Weights of a small audio captioner: decoder activation relu.
Rows from block 3 of the audio encoder, named by matrix and row number. Rows with one number belong to one attention dimension. Each number is 500 + 50 x the weight over its row's rms, rounded and kept within 0 to 999. All counts start at 0. Numbers have three digits each. After the name is the row's rms in percent of the matrix's.
# v: attention query, key and value (stacked) (encoder.blocks.3.attn.qkv.weight, 576x192, the v third), inputs 0-95
# proj: attention output (encoder.blocks.3.attn.proj.weight, 192x192, transposed), outputs 0-95
v.133 080:481547493472543472419568481517499456504486497504562538495470500429474522496436486462585510397552515474439519464440472425422543457479528422475519644476484554437492517502555552519496521524498527579494482483444482458533518482429556552534474558480499475489512569583429463468555427449457454512
v.134 087:543524382506471537519496483397538498576523511484512515527592507384456452530584484495564530518582414465547463424583496518485507514455498442477543461473471439571524578546465444466507494475477534512560593629539511529533513541489506553411551520427472561468498568593499464508528509491494489425
v.135 108:595501494549599495528436492550502464538421550470494521518475502397525508515455463445556470558443378509517516530544511449464486431492546566555636443508463398417582498441594588466497527446424458363491652496464499535437532527485449530575451572540459492536529516608461432506519474548516570448
v.136 073:518490508543524537469401601565449536450525499543485573483477417522514439478502462460506497536511510537529465521526536578463516529541462486464482484552465496484517531547538543503470539467483504582416446477492469444573422596513700481553454476467487504485484422567516477465450485552544507419
v.137 086:598527485487536538566453504608513518554442482529527516439489330498467504507581464451523465531450504499459521459551477467508391443447519500541462505509521490537441491559478520456481512478488463579403484513412510449536489563533500496511447379529470502545468472499566466521382460517555560492
v.138 094:430502564494517487484479543429487582433530471555457564542497473488489478480502495378564558420469512422550521540427523484429441495499423531543630447514491535472539524514494507468511484501480534367567463515629474432543431564511407532504501492412532512506461481581493420527501519484510452489
v.139 120:631508555528515530514461435503423592552509494514473526427503489457482444423542496442500475565516454531481453456514488554505432518555512519465520488445476413554455510436508447528650524501558466432455505517448485502440586510453552523622542554553516518452496396475472556462521450592467396528
v.140 121:526457454523549529451489543578473547587512459499396633468488517504443478526557486477575552435490525366519524445508498486494530519563504433465517532508545454509526512555443504625487529566532577431568539558446515540488461527577566485383490361456445532460521510494448462617455532451461451411
v.141 135:499510516540511504431490493495494505454442492487466543529487488509553544452453466452531506537460494593450504529418488445480451459498513347538510526522514529380440425481498537434421495551454463554373482457489514486465498409522471449561479428538578491495493523511539495519424439541538529495
v.142 115:477438464494504465488574545419489539488485550475497599510495505487523533494520498452480370459563505477485517409452523514472498495512514560520526546498540501474489525442485576558503497533477538481517553513565526590411541440495404509531401379531586512547534449482470641500465510527492473506
v.143 091:424498450485480482481493552509526400486502517508413479441496429541509426526415476530548533395464474517494477441525519559470591535533494562522501554491540498473477542561417529493525465449475478593497404479494487547508401527483467504525536514588418521540483410476445475535475424358515489472
v.144 100:542468503485567445406506556422470560482435535508501613480547486455487429553526552534522452438524568469441489540591501390404472544546520497491540467482527427507481616551499522502597503536485635512525570486602506474527400534523541518468385451539440531513511530426493511584492508524530511452
v.145 085:543444538510477512523452464550496512501453484527515503474342474568540631432484557456479470508493483484416508502557448552406440401469541515502608466511544537462526499460538469492491531549531521491609520490357482407465482458499543491598486506513581418499496579459520557545531504604526484548
v.146 118:450540479514353515537492527454508399576455484505549470541448629455515559470469491568532512522456491476412595471511448465501519520483474458464495526558497530503499596462510448527563467354450462459470485450412479584476512508512478489520497509453458456518517541438516478497466513446586494518
v.147 108:555537521469451507550570496508504414465501486483456526561527483500560482469485533540418497518568562491505454518489533528478503449570512503540375555501533375510461506513439492452501496477593532577537524561590523545535504502524543535521426467523541519499484516481443482579425549583516461533
v.148 088:463524494460525531540485507487571434501576446496480355529378454552487504550475542602512475519435546606517515536444490477504544513500496501514478483492538533445476474570513507477487463452523434417493471462494498362485420552577400440470566452378508484480485551555532443490473501527509517572
v.149 098:471515549511512534456426526419534554489654470542506517488396520490487487474553567495512565498553493542585512398495511594580523562472473446450516568478495421600496479452429464465478504481520514475522491620464518399472543494482487430485588465416513506466483482468474619482569554537469460479
v.150 093:415468501510523577499500520471513522495570503506478494517555502519450505550420432444553477447414543508538568568517481540490490551441478611481547566564409489440469557368534536549555498499459449442608430483363486508542490551472506477478484540482510486562494409519471496521484495428458506523
v.151 084:404558534501490468469513547518513557485525532487504477472513482533528476554494547534531527551503429553460539514502517489545553521421482433513367474532507550452449526570489435431556436604467428455449389390455517377521445554547623450438548514450554453507512527466548578460522506499465544590
v.152 088:492514480588549483660549551560481427532524504515475494469564548520479475531558522522458541427423492593556571566459549549588532484460494410516592460521559427604576474523456564517399499389498487543446424500519492588502595521511462469456546483433483518452498461541501579515431531468520518463
v.153 087:533520497447459582554436424535459517575549463451475537474538482456506536493483554457481453515481507530459483549516448481511494506466513549409482476523466451492499497397469474480530469482543470488487503593449502365568462444522489455474485496503469438553516460364482540567519486601484508518
v.154 113:607521426517562528562513538497536476499442545461556523495522570450517490520610457453525398527472429485532494479477538466476511491480479615478475555533420435497474345483517543546422528574536485462518636526503519559395511496491441463463436440523554518533491525702472480468400613531520499470
v.155 106:418529537474367489470577508451517531526460450510452492490387513455495566470501510488455526539565479554511517470488473356564497510542450447441524529459599562601465621552424456493581421373524478512580468451466487511566552507489532602474527514488442486419461444312566483509428517506548518516
v.156 112:496511486511490464499411507383588549451519550487588486476561533501533431566485432451486473481547542508463466459531558485551542542527507416528490519433453421501466517445455494550465534429492548456629529657527495488522533489489498534517593559547457497610532497523463590484574538482439520535
v.157 098:581566489490510484462514615472491477567457563490434413503487523560496506559506536532545489477549469568493514498480501507568489485446524521512542564457525491438481464528436562493406549592423508542506480548486484513400486416548531527536629516491534493503500561476529484502508474490434555494
v.158 130:422542470469502498508567442517490486541602532506480358502465495474520537504459519560518499562529403498493485526518489540535587504399487522481469384515551540453537435480552440467495489563482474479555466517549527486454508552534500473447563534401558457480498549601565391435625516548490588477
v.159 077:446450560473518407446468440387457543482503537550482591467516556604444518532480589490495516427508533444473502600488479519439475510436490514411555534484577595500493464556496477450428472529532573499565514505581480425479505398529536479447558480447553532476509490518503551491509508511536494543
v.160 078:505555543430437534456468578485491499527573463496428442481432384489467534440564526475466501467390534423435469358522506483469498551469473549513369471484568534484462581525476399467604436453485457560538455474397497480608502521567510457455500486469532469516445584408537499494577500541459476584
v.161 107:451553466472476536450584487393508499555507504506520408621450468536559528494516554525440561415469619524445477502570561498495511528474484451525378514477426443529505651438475422499557488439509411552447407435448456485588507556528488516476525526514514515555503487503464481527538490521575489473
v.162 068:489512503470366479501592460469498406559513502509497466460427524533549574443467527554486464533473526586459443414492531532568519506455511379535466526519514428517540624483501426530473487562508481537455469449435524469586522580459485427556615474503505441499497530426548507525605439525638519530
v.163 118:440511403514491526438596432485552476477483511499514421540428516483539526485515512480444448494402442456491554512516568444497538432490506514505483426612565519449493533533494505448501436511545466488525517444540525570501519525590514522425474625461553518535524522596497484512501521445422523571
v.164 082:481568569529518479535491463499528523557570496575474491452542515494492532425549510467536562561527419483536479509463507492548463465415506594495621568520498593501497491505526508447546463530448486578564503553525531397530471492421536462536526478458529549447490437462542525490524525488621473496
v.165 087:402458549441501443529558420437498565585570486494460444532503476506512541480531503459420564534543482507488419481522479480556466516451470573512516433474536532403528584437473482556616480572484511537577427508557500526630491475525502491546476462522452515470434551478623516508557632521553531539
proj.133 078:533468485497470476545476540519517481467579511461505516526540543499463488519566455558453507535466503512528506454550462459540474497480505547580453368577494490491501491550496490517569552446509437474472476566480543592456489525536422483437506515496501462479589460475595508529363655512498612471
proj.134 096:430439644494522515484578457517509520423470501528468479539464449624593531499470467426478519472498516499443501516452549568526502474496491547515501554554546580412454492479537505525534466596538524548490428347508498421464439492519557465629447473576524502526489476345478563506542470526624506580
proj.135 107:381508486415498520439538534499473490484524538592493408474519510581497534458507485563466490525573559444491572506469533592528493588466524454458466493429486607601455498467405432529459482595555575565481407475521487521466461420490548420406561451455509482526442487444500489444551428467507470484
proj.136 082:495451521490489487570568428381537431572458472476546455489515560534446595523474483513472526469528466484450519457468459486531475502531599462469527566491540525586536493516467518575520448501545571464630541444441521432528567430495387519551491497590503566498517563484519540418556505520505459541
proj.137 093:413400508504382472460519452414507479463528576390433492545544589479531472466499555461492567535513462510518471534459548494417582576561429482476472573517520408509517545476491476510564571529525619543560490494602532539438558465578528544501519604518562505487532542482477522549555620534481450495
proj.138 100:585528446517426485499527494585551424511518553545541488476575549446449531481492485533473476516504480575482488418634458461542496471513587486471413569550501412554563557502505549570521540535451499571492520443478558584501529485523450458479501519631490525505542548523513487516506511556441517457
proj.139 104:411559442500465449535551589492523438437535553540502446582524539528545520534494427478489542482474448463445552544512533434526448455432542452444473558651580588456547593600522552541421523524485542575550487415565515489563400512600532463448480440558452486498611600519548511483545492458579592447
proj.140 106:500495596418427425550458464494505474405548543540527432630586492502553613492446377495504556501554476538426538459448498501488439452458452478430526534541534533522548488490586528502515490472545416567494482397525489431495496418448489482620515615547492521511610515453479512445609471474552519467
proj.141 122:476447440459521488565517513451488503579540505592520471419518513474402515521531515632461440524490528357531583487504454564525498552543579521522507472455470549541524552505515468620528485414532558417561495543416454486562530547468488548443574483459431570440476439515518554420575490505472494493
proj.142 113:493589548473534468508386506545552485529501474602516437472472451523459583501451471589490600553455518523519567572486495525525456476538528397508547524392486544505548413533575499506464508442566438459447514513419458433484453493419522475463591548495421504437523533507517422444548375459421485412
proj.143 093:535506568565525514520549463442462547544441442499534532589495515475548564422561557435449453461567532483543438437448472429537477487444512471532464416489522488508556417427537421460520496517495468446522548573510540460510585456478440531451455514457586437473462566543491557424452601564495477570
proj.144 107:479505592495474484565524463521542445486501485561487438545521443600500617482434430453492562542535486548485542482387535614573511495450460496445534598448501570518505354449516517500440480537558427434488501423461468437480510402428477423533516535506538531521459537513477471375601463490478407475
proj.145 093:528533430509549550553522531514464493468506540355508525480592530446389314565580526550533466483430497524546445541493566437465557554522429584489448498507444418591445526561407584500494511462529545521500466517543514602518553501550462533469440497503492506487470468561535488535437540394485499527
proj.146 112:517474466522588458444489476446555584487483499415516508477555355542546452528551617461510484484454556518544463567476552573524530504504400544584520533453475407490452406494468525420505543625540615518576484501553495474503513551508499511518496453439524532479434497497490571532509477545471492508
proj.147 106:453503544517549464476480530509489495567536552573486464520511561573408475508522449472511430487437442445428517499508534541499520555426483502457581457546517601484462540450511504549456465547458435415487459403505467386501460465494527460518582558519430487464521493605453540406593477462490482488
proj.148 093:595452496534485534454533471465453521549422491470574597481573519457554498439565504461479390466501508396518483459512485456467488490485510500570513414552530452510537528444479499533488471469459463533457506569489517587553633507414547561519455565482546508545437441492394522603432504488454459511
proj.149 098:501449505526439507515576451501506458458425478475497544533549539496544496516520448407460536507469416505425493465511476410456440398505560495530460509597589524395524594603590527541527474479509493543508463391545522496602464546559503544598392508620509559499588515431515499556430463518570557571
proj.150 100:553529428533498476493498446523513525512408480494554504442472460437581543494529595519450543483573542550542480440452484447549535410548519396578507501441581446604560443560488480417470502514533520553479570571612527488473533480527437548466472465498535496475467551514536476516445446529475505417
proj.151 095:563443466480581592540495413430470524582470425453536549497448495466441476508505564544452443467488565489551422495463445484463520538601506563534549474414474496496502494508506527480514485341479481496506626617436455535533579552430507575520418427436528535477406395480459500559421497505505495520
proj.152 090:482460533460456467355423423464574534491550480547439476564470498503570549490463459470485531580523495464406438418513440485429471530516488460456435564444528529479540520491523415513587522588513508506522548470505524392494489476477506509562526600542469542506581614431452435469590429559460441509
proj.153 088:453483495529526531450503555472546480388440568448486564459462507495536375534605525523527528463458471510568455575517571513511514474520455501578503529562503460501466509582458502460541530465471640522526435498534557639466484621542494576541477456528523521472517513574568553534484532477509453521
proj.154 110:357467568429455453384439536470535464533534564626474434502490466582509530433421458555459560517538526452440568556506504583556494473536536350530580453450546576516518587461515447532517494517508536540452414469534479489509479477428522482471604569466425475474545462401441504518623374496467481457
proj.155 110:602521485564510430498469503516561499484591533429538549524590495505494458529523537500562510523375509545473485538565521523438511482475469560554464544516462360425437451506565574507486598571462524450486553496525530537472496557546531433526512547466545512565511586581497533532525566522421499459
proj.156 100:485565548533480530468609524638476419484440470626453550448426471546459538414486536421529549542492450540527522460497498613568465468486488511543505500502547522480502453467496503437487478653476502461435421415544531463468444557512466413505438481499487462453449483434546472465433473573516462514
proj.157 099:470402562462518588527469428515444560494516411566494527564491453411534508427464455499476494458513501448528494432481442509468481482545449491523482421495510550453580497475597474522619451401512430524446501541458518512582495536435513470525433474543495560469560398474453506507508509442601486556
proj.158 119:581474526516627584517494475474454584542453416460552578472481491498505458526494523517475390414463575461572433492475474451432499534556552555528546458457439521479469527508485529512491459387483473552443562599409456508522545518434558612525423425477517513529400394439431540574428459454550498577
proj.159 090:618509534512420563557493505589549469483486484511490586485515490391502482490491432464565498502470440593498457444543461452547470439536441525520480477556473424532582566521527503541575552413533500484487522516415525596556532570474394500583430518608437538476545477461526458529492531458480497541
proj.160 093:486465535477478492648554467525507451474461505533557532439549593535407465500416496442596530519628430571524568594503474509520479503522468414547489516561494460475495522466511599437418546506522534416511477466629538502396468481449448506569506498515437516553552438468478556464479511505557498463
proj.161 116:526500584464478484546488508595535470456521499501508530353530508472379469471444501422591438528562439559594547541521433485485489495511496476527504475548499459432469457545506553410472460486491519362566492536592572540347476480420432464524495467480411508569496519493513505428476484539530449537
proj.162 081:508559532493520491486595562523511468480495500549451508425556542514390467503485480471514577512565491524458558547534474426484552531591506432512428475551537461520484470503529471497446490484482553411533571526514447564357528425459508452517482467528483467516487569525498514447439523544503443532
proj.163 118:544456569490499454582451531539554529472442540465494541451573565565436508549483535503568523510622517585554509526547387468465474530480433490553482490476412474495506539493464481442481543474430498467501419535616512424461467488405419444508512423543459498591465456427497440376541445539578447578
proj.164 108:524492484502491521478517561471466426517500521510533517576501544488485522559498433554438609498416491482399574458480583493505529529545558374533432538521628487616533518501486468545527505525547558507452557458422435539466500478547565486507504517558530480452533568571487506542487467479445576446
proj.165 093:532507486429473594540402487536439437477420493488556582509447560446431470577406464506579503468453424543543655450490523540429453536489497403457488539559558462554563469537498585451563475507552534391468503495527486513328425514501422513546504555480489543590581394501506496538510391499492537475